Rows from block 4 of the image encoder of a small image captioner, named by matrix and row number. Rows with one number belong to one neuron. Each number is 50 + 12 x the weight over its row's rms, rounded and kept within 0 to 99. All counts start at 0.
After each neuron's rows are labels from the 100 images, of 14976, where the neuron reaches its largest size: "lies over" is the class under the peak. Only what is clearly more common there than usual is listed. The data: simulated stained blood smears. In brackets: how many of the 100.
# gate: MLP gate (encoder.blocks.4.mlp.gate.weight, 576x192), inputs 128-191
# fc1: MLP up (encoder.blocks.4.mlp.fc1.weight, 576x192), inputs 128-191
# fc2: MLP down (encoder.blocks.4.mlp.fc2.weight, 192x576, transposed), outputs 128-191

gate.228:50 50 50 50 50 50 50 50 50 50 50 50 50 50 50 50 50 50 50 50 50 50 50 50 50 50 50 50 50 50 50 50 50 50 50 50 50 50 50 50 50 50 50 50 50 50 50 50 50 50 50 50 50 50 50 50 50 50 50 50 50 50 50 50
fc1.228:50 50 50 50 50 50 50 50 50 50 50 50 50 50 50 50 99 50 50 50 50 50 50 50 50 50 50 50 50 50 50 50 50 50 50 50 50 50 50 50 50 50 50 50 50 50 50 50 50 50 50 50 50 50 50 50 50 50 50 50 50 50 50 50
fc2.228:50 99 50 50 50 50 50 50 50 50 50 50 50 50 50 50 50 50 50 50 50 50 50 50 50 50 50 50 50 50 50 50 50 50 50 50 50 50 50 50 50 50 50 50 50 50 50 50 50 50 50 50 50 50 50 50 50 50 50 50 50 50 50 50
lies over: large cell (45)

gate.230:59 50 52 54 50 42 54 50 54 50 50 49 54 50 50 74 48 16 43 50 50 49 40 50 44 45 50 70 51 50 50 50 50 43 50 50 57 50 58 50 79 50 51 38 50 50 50 50 00 49 57 50 38 52 49 42 44 50 50 96 50 49 50 50
fc1.230:50 28 49 50 50 64 50 50 41 51 50 50 19 47 50 33 51 12 58 50 51 50 47 47 50 50 49 00 39 47 61 50 50 50 49 50 67 51 50 50 48 50 49 55 50 50 28 52 59 50 54 50 57 50 50 50 51 50 50 44 50 50 50 51
fc2.230:38 50 50 50 50 50 50 52 50 51 50 51 50 50 50 49 50 31 50 50 50 50 47 50 57 50 50 49 33 50 50 50 50 52 50 50 50 47 50 49 51 50 50 50 50 50 50 50 50 50 52 50 50 50 50 50 51 50 50 50 50 52 50 40
lies over: small cell (83)

gate.50:50 50 50 50 50 50 50 50 50 50 50 50 50 50 50 50 50 50 58 50 50 50 50 50 50 50 50 50 50 50 50 50 50 50 50 50 50 50 50 50 50 50 50 50 50 50 50 50 50 50 50 50 50 50 50 50 50 50 50 50 50 50 50 50
fc1.50:50 50 50 50 50 50 50 82 50 50 50 50 50 50 50 50 50 50 50 50 50 50 50 50 50 50 50 50 50 50 50 50 50 50 50 50 50 50 50 50 50 50 50 50 50 50 50 50 50 50 50 50 50 50 50 50 50 50 50 50 50 50 50 50
fc2.50:50 50 50 50 50 50 50 50 50 50 50 50 50 50 50 50 50 50 50 50 50 50 50 50 50 50 50 50 50 50 50 50 50 50 50 50 50 50 50 50 55 50 50 50 50 50 50 50 50 50 50 50 50 50 50 50 50 50 50 50 50 50 50 50
lies over: small cell (97)

gate.220:42 48 48 16 50 51 48 50 34 50 59 39 50 50 53 50 50 46 50 50 50 54 50 35 65 44 54 50 54 51 48 50 50 44 46 50 50 59 44 45 40 49 50 50 50 78 53 50 60 50 49 50 50 50 50 51 50 50 50 50 50 53 50 50
fc1.220:50 51 50 50 50 50 50 50 76 58 51 50 49 50 50 45 50 50 59 51 44 50 21 39 46 79 51 52 46 50 47 50 48 50 50 48 49 50 49 51 52 50 55 51 50 52 40 50 00 50 47 50 75 50 38 50 52 50 51 47 50 40 50 46
fc2.220:50 50 50 50 50 50 52 50 77 50 50 50 50 50 50 50 48 50 48 50 50 50 51 50 51 50 50 50 50 55 50 50 50 50 48 50 50 52 50 52 48 50 50 49 50 50 50 50 50 50 51 50 00 50 50 50 50 50 50 50 50 53 50 50
lies over: large cell (26)

gate.148:49 51 54 50 50 50 50 50 00 49 50 46 51 50 51 48 50 41 50 50 66 50 57 50 51 50 50 00 60 58 50 50 48 50 46 47 53 50 50 50 50 49 50 52 49 44 52 50 64 50 50 50 50 51 49 50 45 50 50 62 50 49 49 61
fc1.148:49 54 50 47 50 53 47 50 26 48 51 18 50 50 50 54 50 50 49 50 85 50 52 69 50 38 50 27 67 64 50 50 47 54 50 50 53 48 51 39 17 44 50 53 50 58 49 50 55 49 49 50 48 51 49 50 51 50 50 66 50 49 50 56
fc2.148:35 50 50 50 50 50 50 50 49 50 50 51 50 50 50 57 50 29 50 50 50 50 43 48 50 62 50 49 51 50 50 50 50 50 50 50 50 51 50 50 52 50 50 50 50 50 50 50 47 50 50 50 99 50 50 50 50 50 50 50 50 36 50 58
lies over: small cell (97)

gate.236:51 52 49 50 50 52 50 50 20 49 53 50 49 47 50 51 10 47 50 50 50 50 00 28 52 51 48 50 43 50 49 50 51 50 47 49 51 50 43 50 87 50 50 56 50 53 42 50 50 48 48 50 50 50 50 50 51 50 50 50 50 53 50 56
fc1.236:35 50 50 50 50 54 50 66 00 50 50 52 50 50 50 51 25 44 49 50 65 50 00 50 51 57 49 39 04 50 50 50 44 47 50 50 50 50 46 48 99 50 50 50 50 53 41 50 50 50 46 50 49 56 48 50 51 50 50 50 50 50 50 52
fc2.236:53 50 50 50 50 50 50 50 83 50 50 50 50 50 50 50 50 00 65 50 50 50 50 50 51 50 50 50 50 50 50 50 50 44 50 50 50 50 50 50 50 50 50 50 50 50 50 50 50 50 50 50 80 50 50 50 50 50 50 50 50 47 50 53
lies over: nucleus (63)

gate.107:58 51 48 54 50 60 50 50 24 50 50 51 51 50 50 48 51 51 52 50 52 50 32 50 50 52 50 50 49 53 50 50 50 50 72 50 48 50 50 53 49 50 87 50 50 50 11 50 50 48 48 50 52 50 50 50 59 50 50 48 50 50 49 55
fc1.107:61 52 50 52 50 50 50 50 55 50 50 50 54 50 50 50 52 24 04 50 50 50 50 50 50 52 50 28 99 50 50 50 50 23 50 50 50 50 50 50 30 50 67 54 50 49 50 50 50 51 50 50 50 50 50 50 49 50 50 49 50 50 50 50
fc2.107:49 50 50 50 50 50 50 50 45 50 50 50 50 50 50 50 50 50 50 50 50 50 50 50 50 50 50 50 50 50 50 50 50 50 50 50 50 50 50 48 50 50 50 50 50 50 50 50 50 50 50 50 50 50 50 50 50 50 50 50 50 50 50 50
lies over: nucleus (95)

gate.267:57 46 73 41 50 49 50 51 62 61 50 53 50 50 52 50 50 65 50 50 50 50 52 13 50 50 34 41 50 43 48 50 49 51 50 50 50 50 50 99 51 50 00 31 50 50 50 50 55 56 51 50 50 50 36 49 38 50 57 59 50 50 50 46
fc1.267:79 48 46 50 50 50 42 50 39 60 50 09 50 51 50 86 50 50 50 50 49 50 50 55 45 35 36 50 45 49 50 50 51 58 50 47 50 51 50 52 25 41 49 32 50 64 50 50 50 50 56 50 57 49 50 50 50 50 50 51 50 53 50 65
fc2.267:54 51 50 50 50 48 50 50 63 50 47 50 50 50 50 50 50 56 50 50 50 50 41 50 50 50 50 50 49 50 50 50 50 50 50 50 50 50 50 48 50 51 50 50 50 49 50 50 50 50 50 50 62 50 60 50 50 50 50 50 50 49 50 50
lies over: nucleus (58); large cell (41)

gate.51:50 50 51 49 50 50 50 34 50 50 50 51 50 47 50 38 50 72 53 50 50 50 51 50 50 50 51 49 46 50 51 50 44 50 62 50 49 50 49 49 50 49 50 50 50 52 42 50 50 50 48 50 50 51 50 50 52 50 50 49 50 31 50 52
fc1.51:44 50 50 50 50 50 50 50 48 49 50 50 42 50 50 46 50 50 53 50 19 50 50 67 52 63 50 50 50 51 51 50 24 51 49 50 53 57 50 58 51 52 50 51 50 63 50 50 47 50 50 50 72 50 51 50 52 50 50 48 50 50 50 50
fc2.51:57 51 50 50 50 50 50 45 50 50 50 50 50 50 50 53 50 49 57 50 50 51 50 50 50 50 50 50 51 50 50 50 50 50 50 50 48 50 50 48 50 50 50 50 50 50 50 50 50 50 54 50 50 50 50 50 49 50 50 50 50 41 50 50
lies over: small cell (71)

gate.255:78 51 52 50 54 48 50 50 50 49 50 50 50 50 50 51 54 52 50 50 52 50 20 53 50 50 50 00 45 24 50 50 53 87 36 50 51 50 51 27 50 50 50 48 50 35 60 50 50 50 37 50 45 48 45 49 40 50 50 52 50 69 50 45
fc1.255:02 35 41 49 50 50 50 53 50 50 50 50 50 50 52 45 59 55 50 50 49 50 50 55 56 47 53 50 49 50 50 50 50 46 51 50 73 50 50 53 25 50 43 53 50 50 50 50 33 62 50 50 47 50 51 51 59 50 50 41 50 47 50 45
fc2.255:51 50 51 50 50 50 50 50 50 47 50 47 50 49 50 53 50 99 50 50 50 50 51 56 50 61 50 65 50 62 50 50 50 09 53 50 48 50 50 84 86 50 50 50 50 51 50 50 50 50 50 50 26 50 50 50 50 50 50 50 50 00 50 55
lies over: small cell (96)

gate.81:50 50 50 50 50 50 50 50 44 50 50 51 50 50 50 50 52 50 53 50 50 50 50 32 50 00 58 48 25 50 50 50 52 50 47 50 50 50 50 50 51 50 51 50 50 56 48 50 39 50 50 50 75 50 50 50 50 50 50 51 50 50 50 47
fc1.81:50 50 50 50 50 50 50 71 60 50 50 42 50 50 50 42 50 29 50 50 53 50 25 55 50 99 51 50 46 50 50 50 50 50 43 56 47 50 50 34 50 50 50 26 50 50 50 50 43 82 50 50 49 45 48 80 50 50 50 50 50 50 50 50
fc2.81:50 48 50 50 50 50 50 50 50 57 50 49 49 50 50 50 50 49 53 50 50 51 50 47 77 50 50 32 42 50 49 50 50 55 50 50 42 50 50 50 52 50 50 50 50 50 50 50 50 50 50 50 85 50 50 50 56 50 50 50 50 50 50 49
lies over: small cell (63)

gate.72:50 50 50 50 50 50 50 50 50 50 50 50 50 50 50 10 50 96 50 50 50 50 49 50 50 75 50 50 50 50 50 50 48 50 50 50 22 50 50 30 11 50 50 50 50 50 50 50 50 50 50 50 50 50 50 50 50 50 50 50 50 50 50 50
fc1.72:50 50 50 50 50 41 50 50 50 50 50 14 50 50 50 50 50 63 50 50 50 50 50 50 50 56 50 50 50 50 50 50 50 50 50 50 44 50 50 50 50 50 50 36 50 50 50 50 50 74 50 50 50 50 50 50 50 50 50 50 50 50 50 50
fc2.72:50 50 50 69 50 50 50 50 50 50 50 50 29 50 50 52 50 50 50 50 50 50 50 50 50 50 50 50 50 50 50 50 50 50 50 50 50 50 50 50 52 50 50 51 50 50 50 50 50 50 50 50 46 50 50 50 50 50 50 50 50 50 50 50
lies over: nucleus (90)

gate.458:49 62 54 50 50 50 40 50 55 50 41 50 50 50 50 49 50 51 46 49 44 49 49 53 34 19 49 50 52 54 54 50 50 53 50 54 36 50 52 54 72 51 58 39 50 52 40 50 52 54 50 49 48 50 85 51 49 50 54 47 50 50 50 00
fc1.458:30 50 50 50 50 54 50 48 50 50 50 48 50 51 50 45 52 99 54 50 50 50 40 46 50 55 50 52 54 50 48 50 50 35 50 46 57 50 50 68 30 50 50 51 50 50 52 50 50 46 51 50 42 51 50 50 17 50 50 50 50 49 50 59
fc2.458:50 50 50 50 50 50 50 59 52 50 49 50 50 50 50 61 50 50 53 50 50 52 01 50 44 54 50 50 25 50 50 50 50 50 50 50 42 50 50 36 56 50 50 50 50 50 50 50 50 50 50 50 43 50 50 50 50 50 50 50 50 99 50 99
lies over: small cell (80)